{"model": "segmentation model", "num_classes": 3, "arch": "unet", "activation": "relu", "widths": [48, 96, 144], "block": "plain", "final_lr_fraction": 0, "weight_decay": 0.0}
Rows from block 4 of a small segmentation model, named by matrix and row number. Each number is 50 + 12 x the weight over its row's rms, rounded and kept within 0 to 99. All counts start at 0.
After each channel's rows are labels from the 100 images, of 14976, where the channel reaches its highest value: "strongest on" is what is common among them. Only what is clearly more common there than usual is listed. The data: drawn small creatures on textured ground. In brackets: how many of the 100.
# conv: 3x3 conv (model.enc.1.1.conv.weight, 96x96x3x3, each kernel summed), inputs 0-95

conv.52:44 55 51 58 06 29 44 38 74 62 40 53 50 51 80 36 56 38 32 70 69 74 49 45 58 59 31 37 56 48 55 53 36 40 48 46 45 36 48 50 46 38 54 44 36 22 48 62 55 41 58 49 52 40 36 56 53 44 43 25 60 40 50 47 59 63 53 49 32 31 51 45 36 59 47 41 35 63 45 68 50 57 65 59 37 60 58 53 50 49 54 46 27 44 50 49
strongest on: white (53)

conv.13:50 47 43 44 42 32 28 55 28 44 52 39 54 59 46 52 30 56 62 40 52 66 63 47 63 42 23 52 50 43 33 58 63 49 59 17 54 49 44 50 58 39 47 60 50 54 59 58 39 43 25 56 54 26 52 50 54 49 64 31 23 44 62 45 52 60 41 61 45 58 69 67 33 60 43 40 65 50 33 60 45 48 46 40 46 20 34 40 70 55 36 54 51 40 44 31
strongest on: white (32)

conv.82:36 60 60 47 59 58 53 54 38 59 52 37 45 52 51 51 56 55 47 57 55 38 37 29 48 57 43 20 53 34 65 27 43 50 51 64 52 56 43 41 53 17 67 58 48 21 56 48 28 39 21 52 61 60 36 63 61 54 18 62 41 46 40 49 53 44 51 69 62 42 42 32 37 50 55 32 35 43 32 56 53 51 66 70 46 47 60 60 37 57 53 46 65 60 54 59
strongest on: red (46)

conv.35:38 50 44 47 62 56 49 36 37 55 47 27 54 50 55 45 46 16 46 56 52 63 18 55 64 51 51 44 44 36 45 27 71 48 43 28 53 37 45 45 48 26 45 39 36 51 48 36 44 44 60 48 37 40 39 29 62 41 56 28 27 43 54 48 31 48 48 33 37 51 62 50 37 44 45 45 40 30 55 49 37 44 47 62 28 52 42 39 24 42 52 52 38 53 49 25
strongest on: white (86); striped (43)

conv.83:42 54 59 45 25 15 62 44 24 46 41 55 39 55 77 37 59 30 42 41 67 58 51 52 38 38 51 43 45 48 44 48 44 40 48 50 51 34 45 46 50 64 34 29 39 39 50 50 64 18 40 61 33 56 47 56 40 28 59 65 67 47 54 47 66 72 37 47 51 48 39 52 55 27 39 53 51 45 44 63 42 50 51 42 44 56 41 27 49 70 53 47 48 31 35 54
strongest on: white (50)

conv.28:19 40 29 66 58 61 36 59 50 58 50 50 41 34 60 41 31 84 39 55 55 48 41 37 46 49 32 69 41 44 60 37 33 46 42 36 42 54 44 51 36 53 51 68 49 42 53 50 54 58 29 50 52 42 59 55 45 40 66 50 35 49 40 55 48 49 43 61 64 40 55 48 65 41 46 33 62 69 54 11 34 49 60 54 61 49 53 54 19 59 52 59 64 38 39 42
strongest on: red (79); plain (38)

conv.7:38 55 59 52 54 47 56 47 59 44 59 33 56 59 55 57 06 47 46 55 48 42 69 31 46 43 47 57 42 56 53 51 57 59 40 35 46 58 56 53 63 28 56 59 34 31 39 39 50 39 23 38 26 43 60 43 38 46 49 58 34 52 49 47 57 60 43 51 45 50 47 51 43 59 61 37 41 57 41 42 08 50 55 53 30 34 38 44 30 57 17 55 56 43 48 41
strongest on: turtle (38); red (31)

conv.90:21 51 42 30 29 48 83 64 69 41 50 39 50 46 49 54 43 45 53 65 44 49 56 34 40 42 47 42 46 36 57 28 64 38 44 54 44 54 24 58 45 53 60 55 33 53 52 40 56 47 48 57 36 52 48 50 22 55 61 66 65 28 24 55 49 42 61 70 49 34 25 34 54 33 50 44 56 65 55 35 33 56 45 49 55 44 57 43 31 35 60 55 42 47 57 54
strongest on: red (25)

conv.88:44 40 45 27 50 23 54 50 67 37 46 51 58 59 43 53 61 54 39 43 61 56 38 35 15 55 59 43 26 43 40 40 50 29 62 53 49 55 39 54 42 75 47 42 41 70 44 75 40 57 49 40 47 30 46 31 47 55 39 65 47 48 36 55 45 40 46 51 50 55 46 35 37 33 54 50 46 67 61 62 30 69 32 46 55 48 29 54 49 48 58 59 21 46 62 58
strongest on: red (49); plain (37); beetle (31)

conv.43:61 50 44 48 35 31 53 44 56 32 43 41 59 47 53 49 41 32 50 54 47 49 41 64 44 30 39 43 44 61 42 57 51 40 38 51 39 29 81 61 44 57 64 54 42 38 61 29 53 19 53 78 59 48 36 47 44 33 66 52 53 41 61 54 56 49 28 49 41 28 68 50 62 47 46 49 51 63 41 45 51 55 38 38 39 24 36 47 25 41 41 44 37 78 46 60
strongest on: white (54); turtle (42); plain (36)

conv.58:54 27 44 46 46 34 38 61 34 56 40 68 38 45 34 50 52 38 42 59 54 60 68 40 52 60 41 53 75 45 50 44 28 44 42 61 36 58 52 29 32 63 44 49 36 50 41 36 39 52 52 30 58 53 42 67 30 40 43 59 44 37 47 31 35 43 51 41 45 39 27 32 54 75 29 32 75 57 35 63 49 63 57 38 51 49 52 54 42 62 54 40 58 28 62 56
strongest on: turtle (59); red (28); black (27)

conv.40:58 35 32 37 38 51 31 45 54 55 50 56 53 51 53 47 63 30 47 44 37 34 50 41 42 39 56 56 40 69 15 50 12 57 42 55 34 51 50 45 52 41 68 37 47 64 48 46 41 49 36 26 49 64 43 58 31 42 29 47 47 33 62 56 37 51 48 31 46 44 27 30 50 49 48 56 51 19 57 51 45 43 58 58 47 50 52 72 47 49 50 63 31 34 54 45
strongest on: turtle (61); brown (28)

conv.37:20 57 46 63 50 36 44 47 49 71 31 38 55 30 58 43 36 55 52 59 61 74 36 20 63 58 46 53 43 53 49 55 36 55 39 50 53 58 44 54 50 17 23 50 54 46 64 46 46 45 44 34 61 64 55 32 61 43 53 48 24 45 38 58 47 47 51 54 54 41 37 29 50 48 60 54 29 40 55 50 48 35 58 58 39 27 39 39 61 74 41 42 30 51 48 38
strongest on: red (49); jellyfish (27)

conv.49:36 40 56 59 29 18 50 56 55 44 53 53 66 54 66 65 57 46 47 53 58 66 48 34 53 51 31 36 71 52 50 53 40 42 56 71 48 34 38 46 52 53 63 65 40 38 61 66 57 26 37 40 45 41 37 56 58 31 52 52 48 44 29 39 61 64 35 37 30 39 45 52 54 55 39 45 47 56 37 41 37 46 69 54 53 34 29 45 43 63 21 37 26 50 47 63
strongest on: white (41); turtle (28)

conv.41:61 37 42 58 47 60 51 65 47 53 43 40 61 54 39 55 27 68 49 58 32 15 67 62 55 38 38 47 35 51 57 42 22 68 56 31 39 40 60 53 55 37 68 56 62 32 52 62 53 42 28 39 50 61 52 31 54 58 31 68 39 50 46 38 62 41 62 53 34 49 57 53 65 62 47 49 52 41 23 56 55 42 29 34 44 27 52 44 46 44 36 44 44 50 40 45
strongest on: red (49); dragonfly (38); starfish (28)

conv.62:64 72 79 25 55 63 66 47 17 56 43 63 45 54 29 55 52 49 53 70 60 67 65 43 61 55 32 52 37 36 60 53 68 56 50 74 56 52 43 64 59 42 48 57 40 52 38 47 71 53 29 30 42 50 49 52 52 76 40 52 39 37 53 50 52 48 77 59 43 77 38 57 40 56 39 29 57 58 52 51 42 55 41 49 45 39 49 50 56 45 62 61 54 51 44 48
strongest on: red (47); crab (30)

conv.56:58 56 55 17 47 45 64 58 61 32 33 36 43 52 59 47 61 44 56 50 50 61 53 36 54 22 26 57 63 58 36 58 61 41 52 46 67 41 52 56 55 68 40 41 39 62 34 44 33 38 62 32 35 56 28 51 53 29 58 44 54 16 53 51 52 63 34 44 45 47 51 30 41 66 32 33 58 50 59 61 45 33 40 53 46 51 47 39 32 46 35 56 37 55 38 39
strongest on: red (53); butterfly (26); spider (25)

conv.57:47 44 46 35 53 64 42 40 42 33 61 43 29 47 17 45 52 53 46 55 34 47 77 53 65 59 22 40 58 48 29 60 62 37 60 54 48 64 59 29 47 51 59 38 40 63 60 45 45 68 64 56 48 48 61 48 25 55 39 50 55 38 50 58 47 54 51 49 41 41 16 46 54 77 58 72 44 63 34 45 46 45 38 36 42 45 62 41 57 35 54 60 68 40 58 51
strongest on: turtle (58); black (40)